{
  "encoder_arch": "inception",
  "model": "encoder-decoder image transcriber",
  "dataset": "seven-segment displays showing three digits",
  "train_examples": 97500,
  "image_size": 48,
  "crop_scale_min": 0.8,
  "horizontal_flip": false,
  "translate": 0.12,
  "tokenizer": "char",
  "vocab_size": 15,
  "encoder_norm": "batchnorm",
  "encoder_activation": "hardswish",
  "encoder_depths": [2, 2, 3, 2],
  "encoder_kernel_size": 3,
  "encoder_stem": "deep",
  "encoder_widths": [96, 144, 208, 320],
  "fusion": "prefix",
  "decoder_width": 192,
  "decoder_layers": 10,
  "decoder_norm": "rmsnorm",
  "decoder_norm_position": "post",
  "decoder_activation": "quick_gelu",
  "decoder_mlp_ratio": 6,
  "decoder_head_dim": 32,
  "decoder_fused_qkv": true,
  "decoder_bias": "all",
  "decoder_qk_norm": true,
  "decoder_parallel_block": false,
  "decoder_inner_norm": false,
  "decoder_positions": "learned",
  "decoder_prefix_bidirectional": true,
  "decoder_connector": "linear",
  "decoder_tie_embeddings": true,
  "init": "trunc_normal_002",
  "residual_init": "none",
  "optimizer": "muon",
  "muon_scale": "original",
  "lr": 0.019,
  "momentum": 0.95,
  "nesterov": false,
  "orthogonalizer": "newton_schulz_5",
  "adamw_lr_other_params": 0.0014,
  "grad_clip": 0.5,
  "steps": 4200,
  "batch_size": 128,
  "epochs": 5.5,
  "lr_schedule": "linear",
  "final_lr_fraction": 0.1,
  "warmup_steps": 210,
  "weight_decay": 0.09,
  "adamw_weight_decay_other_params": 0
}
Rows from block 3 of the image encoder of a small encoder-decoder image transcriber, named by matrix and row number. Rows with one number belong to one channel. Each number is 500 + 25 x the weight over its row's rms, rounded and kept within 0 to 999. All counts start at 0. Numbers have three digits each.
After each channel's rows are labels from the 100 images, of 14976, where the channel reaches its highest value: "responds to" is what is common among them; "patch colour" is the nearest of a few named colours to the mean colour under the peak. Only what is clearly more common there than usual is listed. The data: seven-segment displays showing three digits. In brackets: how many of the 100, against the usual share in percent.
# r30: branch 2 reduce pointwise conv (encoder.blocks.3.r3.0.weight, 36x144x1x1), inputs 0-71
# b30: branch 2 3x3 conv (encoder.blocks.3.b3.0.weight, 54x36x3x3, transposed, each kernel summed), outputs 0-53

r30.5:488459484473479484482436485506472510459508513521515489517462518502497502485477478510490482478493492492478522542523546502532511519506488553516464469465477469453465520532501490510478491461471474517497501531478487468488
b30.5:539502452494521499507482488490494488491471502495495521507491480464507485518493541552490531483476543501503507563482491486541471474496474548486550483480477491540486
responds to: the digit 6 (90 vs 27.1); second digit: 6 (59 vs 9.6)
patch colour: black (35 vs 10.4)

r30.12:544558536484497505502487481477499496495477502509497490499480471534496482493468508467541478500527470475509477472517468540456497484507490462497536472504496534533478497480484494518550481490459484492513491491507498510450
b30.12:495516502524486506547497584496527486503477503491482488484513456487486481488466488497468510473527515503520527496458478516512461479531469504528507502572502493494486
responds to: the digit 7 (100 vs 26.9); second digit: 7 (51 vs 9.7); third digit: 7 (50 vs 9.7)
patch colour: black (45 vs 10.4)

r30.30:473489476479512458490460470516462479512522483496485460500479478491491489499514478504463478515463492508511513547490534485561477561529508524567477475523455475505458490493479478478480515479511487509491524510485517480467
b30.30:508493487499537499553467499510487465524492492529464468487497493471507486530478504556493497523465521531501478500471465451538511492519518558465503497463497497518512
responds to: the digit 7 (71 vs 26.9); second digit: 7 (46 vs 9.7)
patch colour: green (25 vs 9)

r30.15:486568506501468487503468521549436480524521483487496447501484507484505502527517505477471514491508493524520533491502507535497502481494466497484448519474515504567502530493511472500518475480509505520513484452532505445519
b30.15:461474505484494522537495532505528494532465509489530481458476463460456540485487486496501509489483489512504477493480485482501465444484516528478513495533465472481547
responds to: the digit 0 (90 vs 27.1); second digit: 0 (50 vs 10.6); third digit: 0 (48 vs 10.2)
patch colour: brown (61 vs 29.4)

r30.24:462491489494535462498495494470506471480486506504475497507476494511491498518513499509491488495467503471478495479549520481544482503532453538469463512471475540472488483581487474492437484473498482500481550536476527471477
b30.24:504443522551517502494524492497509469523503472492459479532526485478496484494488458502501542483463522502516484482479502457533471504452501514491496565488476508512475
responds to: the digit 4 (100 vs 27.4); second digit: 4 (82 vs 10.6)
patch colour: black (30 vs 10.4)

r30.13:499490504535494507523459461505552513487496489471508481489496461486481502511499515572470487490504483452473485502552469473496508477518566546480478486499484520535531489532465523506465487510505483531469485524517479517480
b30.13:459489480534532523487514463516515514461502506498481524502503494471490531474462492505500525476480475465530446482482488494526482491434513511493473539475456479478489
responds to: the digit 4 (65 vs 27.4); second digit: 4 (45 vs 10.6); second digit: 0 (40 vs 10.6)
patch colour: black (31 vs 10.4)